From a checkpoint of a small audio frame classifier.
Model: 15.6M parameters, mfcc input, arch conformer, norm layernorm, activation silu, moe expert_choice, num experts 8, layers 6, width 384.
Training: 7300 steps, batches of 128, held-out accuracy 99%.
Rows from block 2 of a small audio frame classifier, named by matrix and row number. Rows with one number belong to one neuron. Each number is 500 + 50 x the weight over its row's rms, rounded and kept within 0 to 999. All counts start at 0. Numbers have three digits each.
Before each neuron's rows are labels from the 100 clips, of 14976, where the neuron reaches its highest value: "strongest on" is what is common among them. Only what is clearly more common there than usual is listed. The data: phrases spoken by 400 fixed synthetic voices.
# fc1: second MLP up (model.blocks.2.mlp.fc1.weight, 768x384), inputs 154-230
# fc2: second MLP down (model.blocks.2.mlp.fc2.weight, 384x768, transposed), outputs 154-230

strongest on: /f/; reverberation; rumble
fc1.442:525556540502446605533593409574514360461599544451489469471498445530489578545431533472456515507452547510628468532501566468415521459515473505541511472395524371478524442465543552448407515539544535506458482472497461513444457472465484528
fc2.442:498525581476457505443510457496474475530509514541552528462488491521506473478440458504590460494519460491492461503468459509463560478504490398484522444377638571511496502473475493576397537555482504553553566523514498513552510417448533523

strongest on: /h/; reverberation
fc1.529:464480484520495462532508511399480540499611525571546478538446498469472551510469541513559521502452573473430569488408445492532543446475482453442522462565531439455510472477460544455445481476572423527509544536480367468608622528456501390
fc2.529:475516420652474479531491502408545578505462439532495537486480513444531413583585422428553478553459560528529527540375576504444607519531480427466564526461472478493557425500526518500534431509596529534445479571486462480518508402518583432

strongest on: /h/; /ɔ/; text has "horse"
fc1.658:585374558444509456571466492418545571582481532468449485591537540455517502501462519504548505495514571516518518468426552471480531507479424514426546499520402474530527515496351529506548547563483533594502454533475481471478541425549496480
fc2.658:532480545481530486517483564506410463449519457586413536483480475420479438524488474530560476516513480496485485557459461420538497501501495447486493540517471414518582518444545481517619511387473397541488566508436423519619488499532476524

strongest on: /f/; /ɔ/
fc1.35:478450555540447556460498500479570518518535445533522510521568459484604509518424534534523485543501524448572503553553515580516448515476549544436559509520492502449461571516507466503579468514424521535561448563499389580528564499453407568
fc2.35:572446543534517457530520513567559473534497527528521617564481473503536445521545396483501540500618512522512453523459475408574520454459523477537465494459578519474472492526564585522502553444411572473487598549449559491487531436592451527

strongest on: /f/; reverberation
fc1.309:416474476448518484486503410512505529497459498454557496484470537496426494482459437557447451479449497596441398463592520545496552490491530481531508554447537537563557524444574474420472517541394509508500418532479483490466500645529486479
fc2.309:602532459449434541443495531537489529514492544441472450438601509490470462517507475535614457438483517434448523556477520595599509458523538433494561527471491514548586506505500454469564526545536608515418546430517529495418495532443436516

strongest on: reverberation; /f/; /θ/
fc1.55:467496504510533540515455386539472458460423504461498522525462442472503501552458535528470414458539522494578499399444537527363570473400465509482554553436453361548457603513541480523541498537489552541481469373553485506445489520581495511
fc2.55:582466457460496558502511475493483527454506523483457433548506468548464399399526505517543551515481478475546504431475530520571527559584573460560489442457500524480592432484485560433582515481369511531568611567404516535448488493388512571

strongest on: /f/; white noise
fc1.399:587469537495484611484496444514559425497500554414499369426629417437519456546546440476572442534494486536537489543478575444520471471478444538465555522409560443530466510485514537468564526549527524473452473544476484564466477467452485508
fc2.399:395532557556451479569457440546537467452506520541495429507531586503525618474493558456539526563496526520464451505528552441501506321387513474502547552454521524536461484428535441474462449487527486502542498503526522509457511407531555419

strongest on: mains hum
fc1.677:556479496475634501587521479520502438489524486433521486459598631538455431541493456489458477452519408519532472508519529510435523510476476585563535531405423497498543474473557457553519418543433540548543425488479586474534535448461420555
fc2.677:440535620523471450529573475540520482542500490569409478585482410463464492495408497556511572521429586435492472514490472478549454540526510537489512512556554592495508521492416520562568518462474359469408525523508498477532519524523534570

strongest on: reverberation
fc1.508:529577501429511515578498477569401529587543409518516535526514556470499412516431579426531496481570470526390524487480528513507502444487513459564485488440485490553563577518466532568457523559445572538571411508517484531550485497519543485
fc2.508:486567539495448490432485489492516509431529588505530467457531499543443439625461620499515430453494537422457510494550458554512537532424453532478512563531494495438569572465532470498427535507533392560490505511485529437502398495469487596

strongest on: /f/
fc1.157:461447533540424562403489406525491430535576488511400471584467487492461466505496538457581385426528429445528487500507513505444477474517504524525520508423477452469553493590530527485510500516519595491450449567398475474576510465445436503
fc2.157:451541543429457417471458528477500468458408444480612458491518477550504559570483515611521467547577488488523477526452341544524497567482457474421466496409542461517477618423519482535579495439474434518532533553487612536486459473481408479

strongest on: /h/; reverberation; /aʊ/; text has "house"
fc1.244:586471455532524545559565662462464477468485429486567494452499486588471515532479566445567403481464506532445473537440463524553667540546434538416519450476463434459482466533483547443561535465447346488499471517558546550494472470480579490
fc2.244:517462503500515513601521473556456627528428463439478538526431501473493487565485434510533506462480407511427481496459479561344477523511518457484556553446486507461492570445550530510517460523493464505503542454450418450503517511495554621

strongest on: /h/
fc1.456:568500543513550492510447460397386539553564410549442543535521502601506566488629425425527495489503517497523572563388485475493479452545518518488487424484486488534471480547475540487405453534536481601483433563489497499548486478418490486
fc2.456:614487543488441459502431556561537578512535516481486480455478538566556526450597553560550555490519558453491509571439528549381559413544392476551505459475444515487498493470427525427506388456458458510393465562506484565543462484538438536

strongest on: reverberation; /ɝ/
fc1.558:498520582496521488508567553488590549488499604586613457521455473504452518539496461448473587485454482494523497548538490480466455457515497472532500499459445443518454528530518516493445453488478492492549534489507414535432472520446501464
fc2.558:512572455583524489453469556528472528440504333398460487529508521358554549427461429521514491678531428470493414507527543534510527415519621475463514487503424512531553550456457557570455499554514653485565466595429516495537514484453439502

strongest on: /f/; reverberation
fc1.118:506496434459493608462497485609539496473504501519525471488578467596473526599541501480446506443435504383503529563467567547540451435459575555509467506463538511532504608467460469445548454554498503451482420480522542476513468502420420497
fc2.118:562468419511459546405549440475558531589596477531453449604512450499429472482594497567544457510527554562535481513544435500501517500515471529440510613530480450478514342528545492471527561429478467539590538432552438437488493445470492464